Rows from block 3, named by matrix and row number. Rows with one number belong to one neuron. Each number is 128 + 32 x the weight over its row's rms, rounded and kept within 0 to 255. All counts start at 0. Numbers have three digits each. After the name is the row's rms in percent of the matrix's.
# fc1: MLP up (model.blocks.3.mlp.fc1.weight, 1536x256), inputs 0-63
# fc2: MLP down (model.blocks.3.mlp.fc2.weight, 256x1536, transposed), outputs 0-63
fc1.1407 077:172139163138123107128119149049097132112155058113152158102168127158117102142085094152038172123086113172073163099102160072111077157102121078173133179154127085140093159108110222104102078146136136
fc1.1408 093:100125128069122084138171153136154096145129118118114163183161128195076116121197143090126099067153119135141138166093129093151150178127113081096150105174131120126118184137079171108115127154140113
fc1.1409 073:057151190109133160122141100170116089123135160126050113145118103132141099121091144134146072158082137163142150136094013123129103177134078109138141121168119096112119126116127113118145074138143143
fc1.1410 116:109103093141194125128150165146165149127146136075084105108147101112102136151176123065103151107195131134152076114119184102141130182127141077178205114159121103110146165116117083153141113095147099
fc1.1411 107:155154142067136183177133110121180105089162117128166057159169113125101051043164204188147149053191155141142101111163110118122115117127110124126140141087128123110118100142105142114133154195113151
fc1.1412 111:079099132136163164108115143154165099138160154078156118050108175134098055116195064129120119100114127137164139181136170100175126154086074093148162189148143117040147129116110106127166103086083123
fc1.1413 084:143117103142151120145081117125133205114118124110118110127179152150119079101133111107129115103196105160065149170154154105147069170088131178202101125131098129123092108117138188119164122153141079
fc1.1414 110:091115148085154116162125129092141154119157123134145096094095158119135132122110120148140131117070150166154103147161123090113178071196112069090136185131081074153078127129099104137141087101166183
fc1.1415 112:087152150069186108128161173148133142055171096133113098112160112142124172169179115136139122097126087114137095184090149136115123140183094094136183078148081135076120167163111062126153093108146123
fc1.1416 092:163153094128116157171125169158134130111110093092091096096201104133116155093099150092188151134115157159095081125050184138142142044140120113106132151126162105150146097151143136099120110113120091
fc1.1417 099:116135125113112108140132109122108135112129086095131113136118113170125064131118137141169210113144167146157099114131110155153102118096123134134082117181185108094117149165134138138140093191096139
fc1.1418 096:117171056138177129081113146040124135126152134064087110127138115178120107162107139076216201142122154110122093135136063137143096109106062109113088102131125136097122119139137101156107156147082168
fc1.1419 103:122163115129120162182133105122246157165197152112131154143120169106110097150145104089120152143166127172127085196222207108064109188233137105160044083132120083113098102136084091110127077083174094
fc1.1420 078:101105079077123109138121136134137140091122170125101110149200176129103075073102117212142125051175140107137109133149163069209170155149104146119084128169210114087152091171155132171173149131106142
fc1.1421 120:155112084120185223111125203118167129171140144124134090157204133122104130101164127109176165081132166143153125143174132127127142091072093073097086081145104129165107140081130149138162129131122123
fc1.1422 088:082233150114153095091158060094140086211126147125147146197141196131108092141108186132088107138095144157142133064148167114114135161155152124125082033123127135170134170144125162086164117194119134
fc1.1423 110:105105117113133169168098138097181153138151125128126069168080165114096151136091088113153164132126108161064117150178084117081095064136055141143091121136130114131152107169100047119163091188180112
fc1.1424 123:166138139145137122112134186134135172197158118095155132153094161126058152052086166133112145090068154155126082107169122110114122116182056184208116160087147142128091065130125094196115114092137151
fc1.1425 085:107142074108107176178154190094150135133149127125134108099161113123099116135157124119122072112132128129128131121052053147193117138136088104152181139143050168180144149070121067119121075133122183
fc1.1426 097:164122137115138100137140121208126154119182105120098141140175116152106115158187206155159143129091037144117128133102091103105109149163095149145198144143140102126135133119096141137092102068127168
fc1.1427 086:102123115127175133116138192112124186108129180075115116087149147147122145123168120129118131167161126139105070142173087150076164118125183139127137092116123124118097158125108022183098171136170117
fc1.1428 086:151157182121186124132188147169130091142128166137136092130105119176081112103136066172140089133080177052072151132147145124106104020124131127133105122145097149118103120167112116130189114147154108
fc1.1429 090:098152164149144131113127097203116170138130135163085103152122105135152097202134143162066085135046120148111092135094081100135137147144127181100101177132197143123109150074124140131129114113131114
fc1.1430 097:132102128089132139111165137134130223186146136146102125154139133139096110106131138082082142090056138170104115128147136139163144121158141084110067075155180152153133160119142203123144119164094129
fc1.1431 085:120085044102198144145134135124101130114134147091142156132187150101114162151091095040069119128123131153110153175103158115086174081137148130152128141135122078131150073136108204145152163190095151
fc1.1432 078:119188128142154117093141101073120188100103166166192086141103118128103105056137127161087128098081137093145121155139109119121161081140112156096158107125136160124138093139114208133116163117106123
fc1.1433 092:076143184127127116136131179093168037124151099102101104149108147119115121111135119128146114167115186138118097132105144124076128118116121107131104144073162124133116143085159144119158090133201135
fc1.1434 077:138113124133125108099145098149099202097144145156181059112100151095107112124148147158161114150198145153194069155146091171099175125175135125138184079149086133129130113155087203118181107113101110
fc1.1435 135:152153116073149191162151121163166143092112120146158109121113125151114124142111136106127116111182159143147130111142053107069099135113081126139179120104142123184115161171114160236134131116240177
fc1.1436 103:134156098172165079101113120093209146112173183130129114075196124125090113129153068089106077201087213168141116196167118094129115105168126119143154096124095126179143096147099141160096135111084225
fc1.1437 085:127125151157145118111163135133193143122143127133123129144084100184129165136094161102053159170209086175115119116115153144128067083134138130188127076095084084155110083115088085179133057154172072
fc1.1438 095:129140103128098199112113059098196167229125142152132134101218094153070107136110087090076180128101169138092112165109139140186105137122156170091129064095123098081148122175089194096090089186128097
fc1.1439 072:117121153132139140101169144206111115102145083096103105095145117108117178089130155117187085150111100121185135138129145103113058224156143132088144104098128138125130144129158000140100110125126125
fc1.1440 080:164135165151153173106158120184106124139138117101137138116113107091106110210077132088187128170140093126106144084138134132129123134176110132096121106155099139144125123142118087097117156167118061
fc1.1441 095:121152136139142116103137120103089110153165127111136112135198153141128133210152156100130128148093099167070115127067087114104114106166113086106180055123198115090163165123150143088079134203115131
fc1.1442 095:085152142122161135165099152067122098142152140087146084134107107091129137122168115107207083094107136120140103136083101114088123096130124113139121118106115115090159130076171156185135123071137155
fc1.1443 080:156124176129117113128169115096094122149125151141178120134141126142126133132118125143034148157105119118157154143094097144118087098138115125109153158085077143143133155142129120129172145070157107
fc1.1444 100:108165115130148122101144125128146148216121131107131132117108122143102128160081068132160139110175196183121137139142117126145086045118121121149171070125135119114130127207034100118080120169078121
fc1.1445 134:093151079136180102125075077159169099175138132067122162233147121196058125123101115170168187132147218153121125137101073108145127129123055105095125098129160105164141188131136181116095156132158127
fc1.1446 104:123152105091172099184098124114125146087144135148113083082204084141083103143097165192120126106120126178117131099142118071105118129139059124156117142124075111159107156154055085158107102098130158
fc1.1447 085:077094160132148144136121157153133073074139063115192144078164135151111141165170135115162116075096103138142145222086091104151015165193126102142142154178086132149118135119147114122093120129128132
fc1.1448 078:196142158112181125121141142179093195214127180126157150107096106159107171116152165162103158118140104085137113117101117146089144134089145121148080112131092103147167163086115095118109088100169135
fc1.1449 114:126193115192142156126098104155190134120121168122140097135138075142110099125093161149097119123153135140111137101186037133125127133128117136121111102142140134088114131169145071175125151074171151
fc1.1450 117:104145115177181130128123136104136155151198109132152082071165169175131172183129132153159159172132067126110125164174111113102116116116118088110119100082103081070139159129120047172110116084156112
fc1.1451 083:080150113121162140131159126157112148121147160148097123139150101123114136122100161111149117129098129164054179092128124109050144132132108135129129053132155109139124142165113167145183130152163143
fc1.1452 113:137159181110131112146125156096135144126172122108167129164132076136103106125140161179047176155117106159133140148156112129116077130076171130098113150146136073088156130118131107145204144120151171
fc1.1453 110:096102136109149082156160107136165157154125059153143128147109195186070055091191146158182147115089151140085120163119178150201105087125080128134096170137198109063104144155112164204151134138121137
fc2.1407 092:082088133159090132150100147045122139063113135117126157073166113153114144182064148165146130105150099084159131111159070140098143118117072092144137103118172092098135106130074000129168151081074074
fc2.1408 089:097118119189158146120163093154154109113122153136044055144136106141163118176133121169202156091126128067126134136116145145104147119162189102139115144118132153128097112134135105117154126092140182
fc2.1409 061:146090202139094137166103125163157099099123075079163133128119123168054175174132150135118128138114140153154152145158175059136160142118128129134130143109158166136116097142131144155186155095126141
fc2.1410 111:117092103138216108153151123151116164145130116178111109161168114162122190152112170153160184154147101126100152152169143173200175062141107135057227090127166130152114156098138092071132147089126190
fc2.1411 093:046057167173147095096122121106091095083093171125081148175202188149113143095089167117156125150143141105127126131108108073114107108128112100181116127117111101080142152148046119092081120142156049
fc2.1412 094:194084078062130172122114120131180129131104084112148144089079105145093108144107080107128149153161180144119156130181149168141104111113104153118151180151146127067148158116162153165130134096127088
fc2.1413 065:103087111090152038115146143116126196106139141055096157114213158139164154060163079130170145114151160147104144115122131121131185098105140121137127086119122126083097159135131050116111130153145105
fc2.1414 130:142106113127130144167158090090121178101140112111027130132120138111145107091146161138197186134132118082144128131170116119167120170120110140133086068134160094143056195136084127159189126131129165
fc2.1415 110:108120099133137058160181054135179110128146158155137114185171147108211127197183159158145185120181136170178155122168160128126100139124156105122172119131142097174109110122149138128105118090167140
fc2.1416 077:141078082140107108156161144103128122123083123129109147086214060189101185082167089083113128136116181149149145149175146165121127139067158067132135060157130140156195135157154109137101143156107106
fc2.1417 101:133152140124126175139112173085161115154110157145163111144119134175100104092117166127158132123175147094129141130108154172117078156160158138196114066167031108129124149122101137160090131087185155
fc2.1418 089:122197107102091099112105139109162129131095155119112167080149099154090126127107121128116118113146150094168138104071159111123142167108132128166110130108066135152153125150125162097126096138130123
fc2.1419 097:164134135125162121052138157126178200083139119120111125103119148111128194103208177140085148082111129152133112076102135115156177252119116102123112117126146142195104119097068149164159151103128149
fc2.1420 090:177096124106146116170142176160196152133133045110089130172226114149168140088080117151140126076149154157164139114146074107168133083138072131133141104192175136134058118133122147101148143114126153
fc2.1421 100:061082126044102159216095104138179093131111157133142117167139168117120134150163135081096082169188090125110136141130119202115098168139179179112181150137107109094155098140124066102160140125132173
fc2.1422 092:141129146159107146101157131125121088124112172119174145227123224117132119157095132131154126158119100166112140121074099086139116184116141072168109132071147155150092130124146090135156138120139155
fc2.1423 104:096094133193200095090142093113094158111120102123094061200111134134169150187164060151145131144150126101150127098119083085163148151115113176115170105092132137152160133130140127174135129121123143
fc2.1424 134:071160104051155089137117082145134215141156145184147163117087139116165128122140179087176131122157118096148123141188202142071129157137182117095114150093131116063116153137159116102127143145135150
fc2.1425 084:161108086128144187145185152077111158128164146147170156086079114121180100147181109108193156144168141168096158126124185091177180111075110122141093108101135146135077146118129088110138141162116104
fc2.1426 085:209064147200176077089111107167149095157131124171124178154072158148119109130180201125166122148120133124124106120104153122106150134104129127099078130106189123102149099116120161136158155125129072
fc2.1427 079:129193107136085144101087127188143137152110107092131133086125170125117175092152159150153182145180098134149090120076129147101110088131164074123101100195123114159119097134136241050084133096172124
fc2.1428 102:139179135171173179134086131106172120108113077158156120134117123141187123114155076164169126105109126232153121158105143104137171113127123147145073092255083125117120131109151161142121138131149082
fc2.1429 080:157154171106128094109159104127139128189115081143129118136144136134128163160140100214108127088093076101082132138161143112144073113106102161159167067118093139105106104179170154128090099114190131
fc2.1430 074:177154087074152161063152118126116153136139144103133104126110037067132118034154127117143149088079085106131144109107120142112133138109111053147125116213087161125134133119197107120130132108131150
fc2.1431 081:085165074126047110090151144147116147082095155104155156121143135080144134145130097056085126143075130111150132144135073106067090075128132125140157053165178106166125149140188051111127124168168141
fc2.1432 089:137183089141163119164140093102085212115129175165132102167098121101139162049117075095108105092125161188109077141147148101078083133105081123135102136110086138118157145127056096097155119153104191
fc2.1433 066:077117122114169159072123179145189080154093165069086113113198168128124136106078128140133129134062151106123098117164142166115167142081146112098113142111098120098100111116112124124097144165182066
fc2.1434 086:127128165142238108141138088150082195141181105209206104114093146049201147099110155119162142128185139052120120099137141161122110098142139142142103115162155115138127123119157119122171122163144133
fc2.1435 166:250173111102119182063072102168175118093129116130118089147097066098121186105139166130169121107143148148114126141103163173144147141082109123139178195145170143163153105110152139205156109107167123
fc2.1436 082:051073127149120156113109128099143173094162157118141129104126022143151141166067113108060131119133121071125125126104099118156131118193158179124157097131108106099138108117057078123108120155159116
fc2.1437 098:094108126099121096163138133165189137160125181109149136152066141141142090140081178117077141149164109155129118111091160143189128145151131141096103204154125133118143110139084151145088139080055169
fc2.1438 100:098121096118106123172098114077178193163149114130102142097252107121162154159119089124094099045133191125122136112200066135175046135115159148127131175139156087131097122110130099162135110124125106
fc2.1439 058:137125124116181077163171151148123108141138166059104098142139129153072086077100140140106119147125107123124148127145140202147157131146154158155115141154116157165103110134155255133147130121134150
fc2.1440 102:132139117111126168128140141125129152103131098129137186146150131036255104208085136168114139134181116207165109117135128184140120158155134101087114130189125142128130136136123148170149147140129167
fc2.1441 101:176170176068161142162115139095058174116140147171153156103168095112182119220151119130217114073143105125141161118090072130070098134119151128103123160166128125119156107118134131118140107072155151
fc2.1442 094:160094157050072186081125181095213108166111122112075102120135165122066088152141168138112102113100129192121121139155241157073093122092200133142143151131119130102110072119134057118109146114189160
fc2.1443 070:120157119110158140148152114093087148148076084180118104155200206115133142187153149149080104171147125153101145119123154125100156105104087136118159152090133118129153120140121161129103128136145145
fc2.1444 081:063150130177127134144132110131165176158119115165152145158119082132092112202130143153104127101149195119128107145117099103121119206153077084147072080170150116112168159127045133118122108188144123
fc2.1445 123:184149096022111145139116133132160150156113159089109156108101091202056158090144121144146089161113061150129114144161177201189151171100151098132119172138086086103073171126117110149147116118146106
fc2.1446 100:090125103167131124104118137195096139141114110123121117145122056132207153199152129166147095116165136133159127082127151130154136101180084123138125125161106138143108098123141083125102157117120097
fc2.1447 082:148075112116130100165122076113135093119127188121051091077151113172132072153148136122111110085109171078117123120114186153161126108124140138148154142117139145113140084092119109119190121087127182
fc2.1448 092:093173146066140188105120123161107189162130063142153165092064108093176077121171165130093111119128113155176129122111134141090082144168136125091123128102131118135103109105144155170120150111142148
fc2.1449 084:171060135130092118155171116136181151075141130120184138121084062093090118136129091118085144049119175159129134120149101190115133175144139105170090139141177109187089105141097116113143142102112076
fc2.1450 114:158108121189152097137140118106216132099121133238116182093136208134137138141130179122121154193163159130152133160174112083161127142055177130145128138138129130179149104134169183107077142143148142
fc2.1451 069:115140140121094180146157138117104098155143082208143162161063144136115062166056123097129114087094063131121129125106119103110162109101121126136154178136127127074102076129119084115096137103159088
fc2.1452 113:146145117107118154139118128098117137142084203139139096152038152167135121097101133107033121078163162092141116152149149116123122125135104078115087180131114127066139146117116112165145130123145141
fc2.1453 093:145117118069132060041168137113137118097144161131091140189134156143196000107133144112151128147062114110138106161145100130179066162126141129066129150123119098071070083094142125134110127147123106